Weights of a small model that answers yes/no questions on an image's attributes.
Model: encoder arch resnet_bottleneck, encoder depths [3, 6, 3].
Rows from block 9 of the image encoder, named by matrix and row number. Each number is 50 + 15 x the weight over its row's rms, rounded and kept within 0 to 99. All counts start at 0. After the name is the row's rms in percent of the matrix's.
# short0: shortcut pointwise conv, stride 2 (encoder.blocks.9.short.0.weight, 768x384x1x1, standardized in use), inputs 128-255
short0.520 085:83 35 71 53 53 22 58 50 38 56 65 35 55 56 20 49 48 47 22 53 65 85 44 44 59 88 17 40 60 73 29 60 54 56 50 53 55 20 45 66 37 57 54 81 62 58 39 50 83 35 25 62 45 54 35 59 52 45 54 73 36 50 29 57 44 56 45 59 49 31 65 46 56 53 64 62 42 32 58 45 59 45 37 50 53 37 61 66 66 54 45 60 40 56 52 30 55 41 50 58 51 37 00 48 54 38 40 27 48 35 57 56 59 42 47 09 52 41 63 48 31 31 62 75 42 39 57 32
short0.521 106:45 48 60 58 38 45 37 62 55 65 25 37 57 47 51 63 38 40 32 76 41 60 48 31 68 46 38 38 54 43 67 65 40 71 52 56 63 47 61 63 50 69 41 53 31 48 69 48 51 47 29 26 48 38 28 56 62 14 34 51 32 59 51 37 69 64 41 72 41 83 73 38 61 26 36 46 40 54 59 56 42 42 69 45 67 45 49 26 46 38 64 38 43 36 10 37 52 16 56 29 27 26 67 58 50 56 60 66 28 48 40 50 28 63 40 63 58 63 83 56 23 56 34 47 68 56 58 74
short0.522 087:31 61 86 58 44 29 34 81 81 53 61 47 57 69 64 68 31 80 31 29 53 42 59 48 33 65 40 44 63 35 34 51 56 67 42 67 47 22 59 43 72 36 45 56 33 57 43 41 64 75 72 47 37 40 53 35 52 54 59 47 71 41 54 73 35 72 52 69 41 39 61 61 41 31 45 44 61 72 54 51 50 42 49 34 60 39 56 45 58 31 68 56 56 33 42 69 44 45 19 77 56 36 21 38 70 46 25 38 89 41 33 25 16 57 50 31 36 68 60 52 53 32 47 47 33 54 31 36
short0.523 097:52 24 33 49 51 37 31 65 58 33 45 53 32 65 47 30 72 41 43 78 46 50 57 84 51 65 80 27 44 31 42 85 74 37 39 59 37 26 59 26 62 15 48 61 59 38 33 50 54 63 51 31 54 71 49 60 38 40 55 37 43 61 33 54 70 54 59 66 58 40 53 61 37 76 81 55 67 68 48 57 78 39 28 42 42 28 63 47 38 32 58 42 39 55 33 38 45 37 43 61 78 50 64 44 37 61 32 58 38 28 55 61 41 36 16 74 41 35 40 57 50 53 63 43 54 35 64 32
short0.524 107:20 62 53 44 54 60 77 34 71 50 43 23 49 42 20 29 69 47 62 64 55 51 47 29 49 41 29 57 52 35 50 40 64 70 56 45 19 63 80 39 55 31 43 59 65 32 45 54 69 56 40 87 49 52 27 60 46 52 58 77 21 44 56 28 35 60 53 47 36 47 35 43 57 75 43 42 50 57 65 45 37 48 29 35 78 82 46 47 59 16 61 27 32 38 70 67 29 36 29 64 34 19 83 44 43 25 17 76 54 48 77 59 50 54 55 60 37 46 25 54 50 62 61 56 20 52 68 33
short0.525 100:49 64 61 59 46 45 42 38 59 26 72 71 48 34 32 50 56 43 34 37 44 75 56 17 51 46 66 53 28 58 74 57 64 51 68 67 49 69 70 36 62 32 60 26 43 48 60 56 58 68 14 46 50 59 48 27 19 44 64 65 54 53 40 31 34 43 32 59 37 43 54 43 92 68 61 75 45 45 64 41 59 74 50 77 51 34 47 55 60 52 52 69 48 47 53 59 50 37 51 27 60 64 61 46 69 40 69 48 31 57 53 26 43 62 55 31 40 66 40 55 33 46 38 56 54 68 63 39
short0.526 096:51 43 67 34 71 40 44 32 34 31 73 89 42 38 54 45 20 49 34 45 44 71 35 64 56 66 53 51 62 55 58 63 37 40 22 33 49 37 65 46 37 73 60 58 33 46 53 58 36 55 32 57 69 37 63 55 27 40 16 58 28 48 56 49 27 70 61 49 30 51 61 69 64 60 45 19 64 31 41 79 55 52 55 57 41 19 58 48 54 80 38 38 71 77 54 57 56 53 84 61 42 62 90 66 59 12 38 59 48 73 33 69 53 41 79 51 55 43 66 55 59 64 41 22 49 65 48 30
short0.527 098:45 33 30 57 62 37 49 47 56 20 40 51 63 43 48 26 40 42 57 56 51 55 37 69 60 67 46 64 49 41 53 26 49 47 33 59 25 42 50 64 49 59 50 61 61 47 40 45 42 52 37 44 33 46 53 46 65 61 44 28 76 37 38 57 44 59 66 54 69 35 68 60 52 34 34 50 71 49 56 39 69 57 67 72 59 30 46 74 54 64 59 39 48 32 45 48 49 91 41 27 39 38 52 35 40 35 53 44 26 66 47 23 44 19 43 69 41 40 49 34 78 79 38 37 71 36 22 20
short0.528 103:46 62 54 62 36 31 61 44 37 32 39 49 25 78 49 49 73 33 57 63 60 19 50 28 49 68 50 17 45 45 19 40 35 38 42 50 27 50 20 47 59 31 25 43 52 34 49 42 75 48 75 12 38 27 53 43 43 49 42 25 46 81 43 47 59 42 62 41 48 41 31 57 25 27 37 28 26 39 49 56 37 91 33 61 59 36 48 33 65 96 73 63 70 76 62 73 50 57 60 58 49 34 28 37 49 61 62 60 64 27 51 55 65 48 70 46 42 44 64 51 40 55 39 62 46 50 39 34
short0.529 100:34 58 50 40 51 50 53 57 67 28 78 44 67 36 48 63 78 31 48 64 34 43 44 37 82 59 31 53 57 51 41 68 35 27 55 25 48 36 38 68 61 43 57 56 71 58 65 34 47 37 78 44 86 48 51 27 49 62 47 38 34 42 66 80 56 52 68 33 62 71 43 76 58 57 60 47 54 40 81 74 35 45 66 54 27 39 58 57 69 50 71 35 12 54 38 49 70 36 75 52 89 54 46 52 34 70 69 70 75 61 45 56 58 67 42 62 54 65 49 56 33 47 29 58 52 38 88 53
short0.530 099:84 63 36 62 59 67 46 48 81 41 50 67 64 69 51 57 71 48 69 44 55 31 39 54 42 70 62 55 52 58 60 37 66 45 32 54 49 40 46 64 50 45 68 60 29 65 34 51 60 74 65 59 36 43 59 39 50 34 65 50 40 34 67 32 44 64 59 60 56 59 68 65 47 67 36 56 38 39 44 38 30 37 83 77 48 61 53 49 36 56 63 07 50 53 54 79 56 58 42 42 83 32 36 55 39 50 58 50 28 55 52 62 33 61 27 40 29 32 47 62 37 67 46 42 24 33 58 46
short0.531 095:72 34 15 50 58 53 77 27 33 66 76 45 64 50 56 56 64 68 42 41 42 42 33 33 37 55 42 74 59 64 53 41 53 62 23 50 73 62 44 55 26 74 54 57 32 63 20 37 48 66 48 72 26 33 73 29 40 35 64 49 49 63 64 63 50 46 67 48 51 43 56 53 63 45 26 40 53 50 48 40 62 35 38 50 72 47 49 54 55 57 45 72 63 57 73 64 60 23 52 61 57 41 33 45 62 62 47 38 45 45 88 38 57 47 55 53 55 26 45 51 65 44 28 60 50 74 35 50
short0.532 104:66 52 51 52 14 48 46 56 33 57 46 73 42 47 58 68 49 72 80 34 41 53 60 44 53 55 37 54 39 35 33 49 42 51 46 39 30 75 44 59 66 39 51 43 57 48 57 26 52 34 49 60 44 49 48 75 55 42 56 58 60 89 46 51 77 31 55 35 39 30 68 62 64 48 37 28 68 52 48 43 43 62 83 59 60 60 47 47 58 71 29 41 39 23 61 43 45 22 47 40 28 58 48 27 78 38 44 48 23 76 12 65 60 42 57 55 43 59 47 34 52 77 61 46 62 54 48 84
short0.533 110:56 37 58 30 52 57 57 69 25 81 43 49 53 59 54 80 71 39 72 63 69 56 60 30 50 82 81 92 53 44 46 27 52 41 49 50 44 74 72 38 57 45 55 39 38 38 57 47 45 45 64 44 41 16 35 45 42 59 53 58 67 35 53 49 27 49 35 57 41 36 56 31 51 55 79 29 54 39 54 54 67 32 51 49 07 78 38 41 56 57 70 30 63 55 72 53 44 53 62 67 55 45 52 37 42 22 71 60 27 54 35 42 34 57 37 56 47 42 63 53 55 46 31 67 32 57 18 39
short0.534 099:28 23 54 83 52 66 51 63 56 42 51 53 41 55 60 42 33 50 26 37 52 32 67 50 43 61 15 48 71 43 46 32 17 45 48 46 49 39 70 75 61 54 64 64 38 47 39 61 33 35 33 66 68 51 59 47 64 46 37 45 57 68 89 52 81 39 52 46 61 57 38 72 44 62 60 51 54 45 40 63 50 37 67 47 57 49 35 48 88 59 42 52 53 29 59 40 60 54 44 52 55 43 89 64 57 72 53 51 69 80 68 50 49 18 35 51 53 56 55 52 62 29 48 45 80 67 44 83
short0.535 100:48 07 57 56 55 48 42 70 57 64 45 46 40 55 27 62 57 31 39 63 51 38 61 39 31 29 53 47 60 42 54 33 50 29 43 40 59 36 30 78 69 40 45 50 87 38 54 70 14 55 51 50 62 81 53 46 68 57 59 47 71 40 46 40 24 53 47 50 71 47 47 37 55 29 60 50 55 71 27 36 61 59 26 52 70 47 36 57 56 62 57 66 64 42 45 28 54 45 38 40 68 45 24 55 35 70 60 43 49 48 72 42 55 16 70 54 44 37 40 46 45 38 66 48 65 66 44 60
short0.536 101:76 28 51 22 33 72 23 51 60 59 44 32 45 56 39 68 63 58 55 77 38 55 74 56 43 66 70 47 73 56 40 54 69 19 78 55 31 26 80 58 60 41 39 55 79 48 23 39 66 63 22 45 36 63 57 71 13 51 38 45 45 58 14 59 57 67 68 36 40 54 51 75 41 62 60 54 61 67 69 26 50 64 60 80 46 47 45 56 61 59 86 67 48 52 30 35 71 66 68 43 52 59 43 61 42 40 58 52 56 45 31 65 46 59 62 53 54 39 62 41 45 26 44 39 54 56 73 45
short0.537 109:67 74 36 38 42 42 52 34 39 63 61 34 55 14 19 48 90 60 70 54 40 65 43 62 46 49 34 50 75 42 53 47 26 53 54 21 72 33 54 68 60 26 41 37 32 71 29 58 35 27 43 69 38 28 12 57 32 61 64 51 80 38 43 59 28 55 48 49 34 28 36 50 84 42 52 46 48 35 31 45 46 65 39 59 54 44 85 37 58 60 60 39 64 51 68 80 60 63 56 50 63 50 44 46 50 37 57 55 55 59 56 66 45 46 44 37 74 61 67 56 48 70 44 56 58 46 18 44
short0.538 096:37 43 47 51 47 39 78 68 26 45 52 71 40 49 52 44 47 40 53 53 60 56 65 47 35 46 69 44 21 79 61 54 59 69 73 47 38 86 54 71 44 84 55 44 43 42 56 43 31 40 31 42 50 22 71 65 43 21 18 58 29 46 39 69 62 58 26 42 66 49 52 52 44 29 79 94 47 26 35 74 29 59 42 49 30 29 53 24 34 48 52 47 68 43 53 69 57 50 61 70 33 52 14 52 44 42 53 18 46 35 73 52 58 38 77 62 72 88 55 45 37 86 53 54 37 76 56 58
short0.539 106:40 47 62 41 72 70 51 37 57 47 62 56 54 57 51 88 43 68 51 47 66 61 40 39 56 65 29 48 34 51 27 63 48 48 54 40 72 63 40 42 62 69 52 79 70 46 38 66 59 68 27 59 42 66 32 57 74 38 35 63 43 50 51 50 71 37 41 31 23 65 58 41 51 34 56 59 62 60 53 27 74 61 39 32 67 55 40 26 51 37 52 51 69 80 46 46 71 62 57 11 40 51 62 48 57 49 42 56 51 52 59 38 43 32 47 51 47 55 51 49 52 56 44 51 53 64 67 35
short0.540 095:22 55 36 61 48 47 56 41 38 47 34 45 54 75 45 39 54 63 41 47 37 66 47 52 58 63 46 29 57 28 22 70 37 50 66 46 39 30 26 57 45 55 30 49 49 33 34 43 57 62 62 37 47 43 50 56 49 59 40 54 73 25 41 24 41 21 33 37 51 46 52 48 53 48 57 62 32 67 17 57 30 44 61 56 57 86 53 45 81 57 40 60 52 23 69 27 23 77 62 45 69 14 43 65 69 32 55 69 66 37 85 20 54 55 41 41 34 74 47 41 41 45 60 65 44 70 46 45
short0.541 104:42 61 58 15 38 39 12 66 52 59 45 61 41 69 45 51 30 33 44 51 63 48 28 28 36 42 45 60 41 43 29 41 44 40 48 38 37 32 55 60 69 69 67 53 49 52 43 49 72 64 49 50 67 38 53 34 48 58 84 65 32 61 69 40 69 52 36 44 36 48 64 37 67 12 65 16 46 21 60 46 27 28 43 33 42 24 30 50 56 46 39 54 53 43 52 36 46 28 67 35 49 86 67 34 49 31 56 50 52 71 67 10 40 23 68 60 48 50 29 46 67 45 43 46 51 51 34 41
short0.542 091:49 53 90 45 48 58 32 65 51 43 69 34 44 44 70 39 37 77 46 51 62 50 47 48 40 63 25 54 70 60 78 59 47 67 20 54 38 34 72 55 46 47 44 55 61 67 63 51 23 59 61 45 52 53 46 40 61 49 50 34 58 70 72 58 42 72 44 51 51 47 28 17 54 40 43 32 77 54 62 29 70 58 40 40 51 33 23 51 82 76 79 74 80 24 66 72 48 32 32 55 49 42 54 57 43 37 51 49 46 56 55 46 41 17 51 39 19 39 59 59 51 47 27 47 35 36 33 66
short0.543 106:73 63 15 46 62 42 61 53 39 53 49 78 57 32 35 34 53 39 48 49 27 53 55 71 63 59 48 37 47 36 52 59 67 50 74 32 42 39 27 30 57 46 38 89 57 27 63 39 59 58 51 21 46 73 51 48 54 78 45 49 22 23 61 76 72 35 51 71 44 37 59 59 43 46 66 38 45 69 43 45 52 70 50 63 66 36 63 47 31 60 62 69 46 58 68 40 42 38 33 25 39 73 36 49 46 49 50 42 55 67 62 64 24 45 50 55 37 39 51 49 60 47 46 41 56 44 65 58
short0.544 093:57 69 65 58 68 54 45 49 68 31 75 53 36 48 58 37 49 49 78 65 66 68 51 59 70 60 24 48 42 74 57 34 41 62 55 51 70 57 89 29 58 38 49 35 39 48 45 52 38 20 39 49 56 58 78 43 67 61 37 32 32 45 44 90 76 60 48 66 39 46 09 49 20 52 39 44 44 29 58 36 28 61 56 80 57 53 15 36 88 39 54 36 48 54 66 31 52 44 41 65 57 70 83 41 60 47 54 60 64 54 73 55 55 64 56 53 18 63 24 52 42 37 54 55 65 60 63 66
short0.545 096:59 56 47 47 32 33 52 61 39 52 49 42 77 47 41 28 74 43 73 58 46 62 43 58 69 46 35 70 62 78 46 64 69 10 45 34 95 39 70 25 69 21 79 57 35 62 62 50 19 42 43 64 33 59 45 13 64 45 60 31 34 07 58 68 40 51 56 69 69 48 53 35 09 78 52 26 52 40 38 66 40 32 40 11 49 37 31 54 49 45 72 59 58 45 43 52 47 69 25 50 58 46 57 46 78 69 50 51 67 44 40 52 51 34 38 29 64 42 34 65 49 44 60 32 42 48 36 73
short0.546 104:28 58 70 42 65 53 60 55 20 50 64 43 39 53 43 52 62 79 46 42 62 51 51 41 59 21 50 37 38 43 39 53 77 49 64 45 81 29 19 57 50 50 73 56 58 30 70 61 37 48 49 31 57 60 51 59 77 69 45 55 66 43 32 64 62 49 41 47 41 55 33 61 59 41 45 59 76 34 59 51 70 29 52 36 40 28 54 40 55 28 41 59 29 56 80 36 61 68 45 68 74 41 52 75 52 52 57 60 80 50 44 09 62 64 47 65 55 47 67 31 38 78 41 61 29 69 69 32
short0.547 101:34 80 62 49 40 62 59 38 22 54 68 52 32 47 59 38 60 49 74 58 46 26 39 43 62 41 57 57 79 50 50 12 45 25 36 41 58 44 52 58 33 68 46 50 59 69 63 55 65 75 50 59 48 64 57 50 46 51 60 54 56 40 73 43 67 50 61 56 56 78 55 60 44 37 40 68 44 75 27 72 46 31 75 44 62 67 07 48 37 46 66 35 67 21 51 52 28 45 38 55 24 46 18 61 49 33 71 50 53 77 70 38 72 46 50 51 34 47 51 44 39 43 36 52 44 50 85 51
short0.548 094:57 40 62 34 53 35 58 36 55 45 35 56 48 65 55 46 42 18 38 55 43 54 75 32 34 57 52 33 16 79 65 47 43 35 48 43 60 27 53 32 46 74 53 81 65 40 67 46 52 45 24 48 54 66 73 24 47 38 64 50 48 57 51 76 47 80 70 37 26 64 54 17 79 41 24 48 48 46 61 82 35 66 61 33 56 30 49 75 55 59 67 73 61 51 39 65 50 54 33 40 80 48 44 54 41 39 17 61 54 99 40 40 69 58 54 33 72 47 57 45 04 50 50 64 62 56 52 53
short0.549 098:27 52 62 75 56 70 59 51 54 61 89 39 47 32 69 60 45 55 75 38 63 61 33 34 76 54 45 56 40 47 44 35 58 54 24 37 63 72 67 45 45 48 51 32 79 58 52 46 58 59 50 67 71 67 56 39 43 75 55 48 34 19 66 78 58 58 47 55 49 59 55 49 56 61 29 38 26 55 61 49 38 70 63 74 43 50 37 71 56 48 56 50 39 74 70 41 67 59 33 69 58 48 56 56 52 41 46 46 73 39 42 52 63 45 49 28 87 44 30 76 30 65 47 27 45 86 59 24
short0.550 098:63 28 66 43 31 48 34 66 40 52 70 58 48 22 19 59 42 30 50 58 57 48 63 19 57 48 43 23 60 37 23 38 64 28 37 21 66 42 25 73 56 36 86 41 43 75 34 49 37 65 44 30 65 34 46 73 42 32 56 13 48 61 51 81 59 65 60 69 57 44 52 75 61 30 33 33 50 43 49 46 67 66 53 42 75 65 62 26 61 66 35 42 45 38 78 43 73 69 50 59 51 58 34 53 57 73 42 32 62 62 36 57 36 41 79 56 68 48 48 62 54 53 59 33 43 57 70 71
short0.551 104:61 63 63 42 44 45 31 30 63 46 31 63 69 64 44 17 75 67 45 36 31 60 46 76 56 57 37 56 52 63 71 31 51 49 32 41 67 14 53 34 60 42 82 62 28 47 40 40 50 44 60 67 85 89 45 71 37 56 48 50 60 64 42 37 62 51 42 62 37 76 67 49 34 48 55 41 41 55 55 55 47 54 66 57 46 47 49 67 87 76 45 58 39 42 55 40 38 69 37 51 56 53 64 70 74 38 51 61 66 44 53 28 62 63 35 50 52 63 45 45 79 69 36 27 37 47 95 07
short0.552 097:72 26 50 17 34 51 67 35 52 45 78 67 42 53 86 65 33 46 62 46 72 42 47 53 46 52 60 45 43 77 37 38 32 42 40 68 56 67 48 34 52 35 53 52 37 60 52 43 52 36 48 49 60 50 50 52 64 72 55 42 59 49 32 64 48 44 30 64 35 64 55 61 67 77 22 62 35 46 18 26 39 19 54 39 45 60 21 33 25 75 68 90 45 54 61 50 37 96 56 52 49 41 48 51 35 54 41 46 51 50 49 74 30 58 65 41 40 34 39 75 81 40 71 51 33 22 37 24
short0.553 097:80 42 51 90 59 40 21 59 56 81 49 68 30 59 58 76 33 63 60 64 54 53 59 59 36 46 69 54 25 40 45 25 61 19 33 33 70 42 32 26 49 47 52 56 49 40 24 52 64 20 58 55 64 60 51 34 54 64 51 66 34 66 51 35 62 55 35 37 58 60 80 68 61 26 42 20 26 43 77 57 53 45 29 72 35 16 23 73 59 28 54 72 30 27 78 29 65 65 57 51 60 30 31 49 41 42 57 35 56 65 32 34 36 50 43 57 23 65 47 56 34 88 48 43 38 64 71 44
short0.554 097:63 46 61 22 86 56 52 46 09 60 62 43 54 61 39 64 24 37 53 53 53 69 27 47 71 59 58 59 51 48 70 39 32 48 63 61 76 65 56 44 48 28 43 35 57 41 33 54 38 56 28 42 46 45 54 45 29 76 36 29 33 60 41 27 43 31 53 65 53 45 30 92 17 80 47 43 19 59 24 62 35 44 46 65 49 64 58 68 61 53 68 48 65 62 41 41 65 60 48 50 67 36 23 48 52 68 32 74 21 39 62 62 47 73 42 49 32 45 26 57 52 50 39 21 48 48 42 92
short0.555 096:38 43 78 55 67 54 34 54 55 56 66 92 62 55 42 40 70 46 59 41 70 48 61 23 36 48 30 43 53 61 44 88 33 41 14 30 38 44 43 57 60 63 45 62 39 37 66 49 26 20 18 34 91 54 65 61 59 51 34 73 37 67 58 50 63 47 22 54 39 61 57 49 40 48 49 53 60 30 54 45 58 72 77 50 65 29 39 47 68 60 42 44 56 60 52 51 41 42 80 51 51 61 30 32 38 31 29 43 41 70 26 53 60 31 76 52 58 68 61 41 64 67 66 53 52 55 52 34
short0.556 088:36 48 58 72 46 63 43 51 68 52 40 34 45 66 57 70 62 45 32 66 40 60 87 23 66 38 66 58 22 39 57 23 54 57 45 52 67 54 44 18 73 61 71 61 48 51 81 46 20 49 62 65 53 19 53 28 62 64 39 52 88 43 43 59 57 54 52 37 53 45 54 19 28 39 47 54 59 39 56 78 73 31 66 45 64 49 57 53 55 34 48 55 47 24 45 73 42 27 39 67 30 48 56 46 42 75 24 53 61 39 33 22 30 50 56 67 33 73 37 47 56 37 42 24 65 47 58 45
short0.557 115:44 46 61 63 54 51 40 47 85 67 41 60 64 36 48 48 46 36 38 37 58 59 56 24 66 10 45 68 43 28 51 31 48 21 35 46 28 40 31 37 72 30 77 54 23 62 52 40 60 53 38 54 54 48 18 72 72 69 59 55 47 45 38 76 45 75 57 47 43 55 58 22 36 43 46 68 45 53 51 52 64 40 39 52 53 69 52 67 42 67 71 15 65 41 64 76 60 57 52 41 53 67 34 50 49 65 59 52 64 35 48 41 49 56 41 29 29 42 27 25 43 67 46 49 76 30 60 67
short0.558 103:26 55 56 81 47 55 39 42 66 39 40 48 28 65 38 64 47 71 43 28 52 84 82 31 71 20 54 68 39 30 42 51 16 42 57 53 40 44 47 48 59 52 40 72 30 59 27 57 65 67 61 45 56 37 66 52 55 43 59 78 79 83 63 28 49 62 44 71 38 53 50 61 57 50 51 44 74 54 52 62 56 54 28 36 34 80 50 55 44 45 43 75 47 72 29 20 50 47 14 88 30 29 53 46 42 42 51 33 45 62 47 42 30 44 61 44 56 38 18 40 43 62 51 27 60 53 47 67
short0.559 097:62 35 60 58 39 38 65 64 41 37 43 43 57 62 44 79 43 49 78 39 39 80 30 45 57 53 24 27 51 18 73 29 34 42 56 52 51 37 53 40 48 58 64 42 49 59 58 62 21 91 35 46 67 61 55 40 71 53 24 46 58 36 78 50 50 63 47 78 32 54 66 38 29 18 32 45 66 64 74 59 45 83 50 48 77 62 64 38 89 32 59 56 36 28 62 57 43 53 32 69 78 29 46 39 69 58 38 61 50 35 04 41 35 43 00 46 49 54 36 61 39 60 74 48 32 63 50 45
short0.560 096:54 46 59 64 50 61 62 48 46 54 81 61 38 68 61 50 49 53 35 21 57 61 35 12 70 80 45 66 59 44 56 48 54 54 37 58 61 32 34 54 39 62 68 41 55 60 31 59 40 77 62 45 70 73 37 19 63 70 82 31 17 53 47 48 29 26 49 53 32 47 47 46 60 65 53 27 39 45 48 32 43 57 47 80 46 49 63 37 68 40 55 47 59 65 51 47 32 54 26 34 40 47 94 50 30 71 52 43 47 63 45 47 42 27 51 34 60 35 77 41 30 49 57 58 49 44 54 24
short0.561 096:42 43 35 76 52 52 58 45 43 41 29 63 64 71 52 38 62 57 39 57 59 43 76 55 75 49 41 83 62 55 53 38 28 37 61 58 32 56 47 54 54 40 58 41 56 51 46 59 64 47 56 44 59 38 69 71 50 62 64 41 22 59 40 27 68 22 38 48 40 25 32 49 61 46 62 55 06 48 48 55 58 41 57 38 61 28 45 45 38 51 57 63 60 38 62 37 35 37 49 81 44 27 68 50 56 39 30 43 27 54 63 49 78 46 40 41 41 27 46 99 92 71 56 44 64 80 69 62
short0.562 098:64 15 36 68 42 55 34 37 50 42 60 54 53 39 81 46 57 58 35 50 38 63 37 44 37 52 38 64 30 51 42 54 54 75 77 60 52 77 58 66 70 37 53 45 57 39 52 33 40 18 44 49 04 50 54 43 52 53 44 64 34 51 39 59 67 41 66 26 51 30 53 34 92 52 36 62 72 54 66 45 49 47 52 66 42 40 76 56 43 69 45 71 32 41 56 61 38 36 72 64 58 56 40 35 40 19 68 53 33 64 59 35 57 75 66 41 41 25 41 36 67 74 67 50 42 53 83 38
short0.563 104:34 58 71 80 14 24 57 64 80 37 49 49 34 45 71 47 40 49 71 73 49 54 73 61 50 59 43 48 52 38 43 44 49 57 22 52 48 35 63 62 21 34 45 73 39 26 34 61 57 30 50 42 68 41 61 69 64 64 36 69 54 32 45 37 57 37 39 36 63 50 78 77 73 39 60 65 68 41 61 21 33 58 53 46 64 65 68 60 41 55 41 53 45 61 47 49 57 69 47 31 62 55 87 52 75 17 63 40 23 46 67 78 50 39 60 66 48 33 76 43 57 48 53 57 52 52 34 44
short0.564 101:46 59 67 49 43 61 31 84 45 34 50 48 44 29 70 55 73 40 26 25 21 48 57 41 57 32 56 57 47 27 41 69 51 50 71 42 49 35 31 35 42 51 48 75 53 38 50 50 58 40 54 48 86 31 45 52 60 41 18 50 41 38 56 36 50 26 58 51 26 60 32 59 42 34 73 69 39 37 32 66 30 51 60 51 53 39 51 65 68 70 53 67 31 37 40 60 60 38 17 43 59 63 55 46 63 45 43 25 60 49 77 46 79 44 45 45 41 53 59 58 35 46 32 71 47 58 44 24
short0.565 082:53 47 49 30 59 75 31 63 48 26 67 73 42 41 59 40 70 63 47 49 94 52 47 36 58 44 30 73 56 39 68 54 39 48 45 55 71 57 40 37 40 53 63 39 30 53 50 62 11 53 39 30 61 49 58 37 55 44 34 47 25 57 18 47 56 57 66 22 51 55 39 49 49 47 41 36 72 33 61 54 22 59 46 60 42 61 65 69 40 65 29 43 35 79 40 29 77 69 58 62 36 64 27 84 63 52 36 32 45 44 41 60 29 43 63 44 81 29 36 36 43 41 50 70 55 52 66 43
short0.566 103:56 75 69 73 92 51 42 43 69 47 33 51 57 47 85 47 43 48 58 66 65 51 64 34 48 58 49 68 78 76 27 64 49 45 33 50 43 48 29 47 36 47 57 44 37 27 57 51 57 53 57 59 40 55 49 59 36 74 38 30 42 48 47 11 55 45 59 41 68 44 47 47 47 45 35 32 26 56 81 60 57 58 39 63 52 33 60 52 55 55 56 67 53 39 31 53 45 38 34 34 41 53 55 71 37 58 37 42 33 52 54 66 34 27 33 50 37 67 40 11 46 08 60 62 51 41 50 29
short0.567 107:50 33 77 43 72 62 55 40 34 50 56 61 51 62 30 38 74 44 33 26 72 44 62 65 69 39 52 51 33 40 54 47 59 63 31 60 42 74 51 49 49 51 61 65 69 60 43 61 54 61 62 50 68 34 53 40 39 64 48 54 51 39 36 43 37 46 46 64 46 37 29 63 42 42 43 55 69 94 42 48 49 65 60 57 53 34 66 28 24 37 40 39 48 26 69 54 59 58 45 64 46 56 45 48 69 62 48 43 51 14 90 51 53 73 49 88 43 76 62 46 41 35 35 40 35 44 53 42
short0.568 098:41 82 53 67 51 22 63 86 39 48 29 45 43 59 61 51 65 34 75 56 47 21 61 39 74 28 44 46 62 44 64 65 51 40 56 50 67 25 42 57 54 53 30 66 67 53 36 48 54 31 61 46 80 61 22 32 55 61 55 43 48 13 24 22 64 60 47 41 65 34 32 44 49 53 45 35 49 66 38 50 70 68 44 58 24 29 35 57 58 22 06 50 49 26 44 48 60 41 49 60 50 50 49 64 67 53 36 43 25 63 44 32 32 43 39 39 44 72 46 42 48 47 46 32 39 63 41 32
short0.569 099:38 50 54 43 53 54 45 43 43 44 37 51 24 59 49 44 70 27 48 44 51 39 61 30 62 37 77 87 55 52 49 38 73 39 53 58 70 44 33 41 53 46 39 66 22 73 40 37 37 58 55 47 33 42 33 36 50 37 28 30 46 39 59 63 55 40 52 57 55 64 73 60 54 36 10 52 26 10 44 31 50 50 53 34 60 63 67 48 43 64 63 57 59 57 68 41 75 31 24 26 71 73 37 41 60 48 60 33 24 36 52 59 53 58 50 41 34 51 27 63 50 61 52 46 54 52 36 44
short0.570 087:68 63 47 43 38 83 59 49 30 35 76 44 51 58 47 53 65 50 44 38 77 66 45 56 65 42 43 64 55 50 53 30 29 75 99 71 23 43 25 58 35 44 37 51 51 55 44 46 53 27 67 31 43 57 40 36 48 51 51 82 23 49 46 38 22 29 56 35 46 41 53 47 48 72 41 49 29 50 42 60 55 61 56 54 62 57 51 88 34 23 39 59 38 42 63 74 38 43 44 40 43 77 41 58 55 48 42 46 51 55 37 38 75 45 51 25 36 34 64 56 42 57 74 62 31 35 37 50
short0.571 096:33 65 48 65 42 47 55 45 40 55 22 29 31 46 81 67 63 41 41 75 43 64 47 21 69 65 30 64 42 82 52 60 56 56 56 75 53 56 52 45 52 54 64 77 48 69 54 46 83 59 45 12 44 44 61 58 34 20 49 30 38 43 64 62 47 56 43 59 55 79 51 52 72 30 59 52 57 20 38 11 27 67 51 45 43 55 39 26 41 51 47 79 30 50 34 68 46 37 34 66 50 48 34 58 42 47 49 74 31 46 53 55 41 43 58 40 48 44 47 75 72 55 60 48 35 27 56 80
short0.572 098:96 53 65 55 61 45 33 58 59 49 65 31 69 43 47 58 41 70 49 71 62 47 46 40 24 58 56 59 63 55 50 51 56 51 51 47 22 50 42 59 42 45 54 31 54 63 70 42 80 75 38 62 53 55 46 78 34 53 71 77 20 38 41 49 53 42 56 50 46 37 66 48 27 51 65 85 32 42 66 58 48 56 44 53 70 62 73 53 53 37 87 49 10 57 33 69 53 54 23 43 06 41 44 50 38 75 50 20 46 48 33 37 59 40 67 52 49 45 72 59 68 53 73 52 53 66 59 72
short0.573 108:61 67 60 65 37 44 43 42 64 37 46 45 75 40 55 08 51 49 35 05 54 45 62 67 61 36 46 55 26 38 52 39 39 66 55 46 54 79 49 53 46 38 64 57 53 14 57 26 33 29 50 55 55 67 58 51 71 67 48 45 41 92 70 29 27 30 47 30 76 57 53 50 47 54 32 50 44 76 46 61 79 52 63 65 58 25 48 61 58 39 26 32 54 42 28 36 33 32 93 53 58 42 60 31 56 43 70 57 30 26 58 17 64 62 36 57 22 57 47 31 45 69 64 24 59 45 53 29
short0.574 097:47 37 31 55 47 51 53 76 19 99 59 52 63 45 39 42 60 55 18 48 52 30 54 38 44 53 39 50 72 40 45 43 59 37 36 56 53 46 49 61 33 41 66 39 57 52 56 60 33 86 34 33 56 31 32 43 44 62 37 21 48 22 38 15 40 45 86 52 48 69 39 47 39 58 83 68 58 44 37 57 12 68 61 31 52 52 35 27 65 65 34 53 47 51 68 42 34 48 45 78 48 37 41 23 55 53 40 35 46 61 64 29 57 54 41 38 56 54 51 31 48 74 68 57 43 62 57 47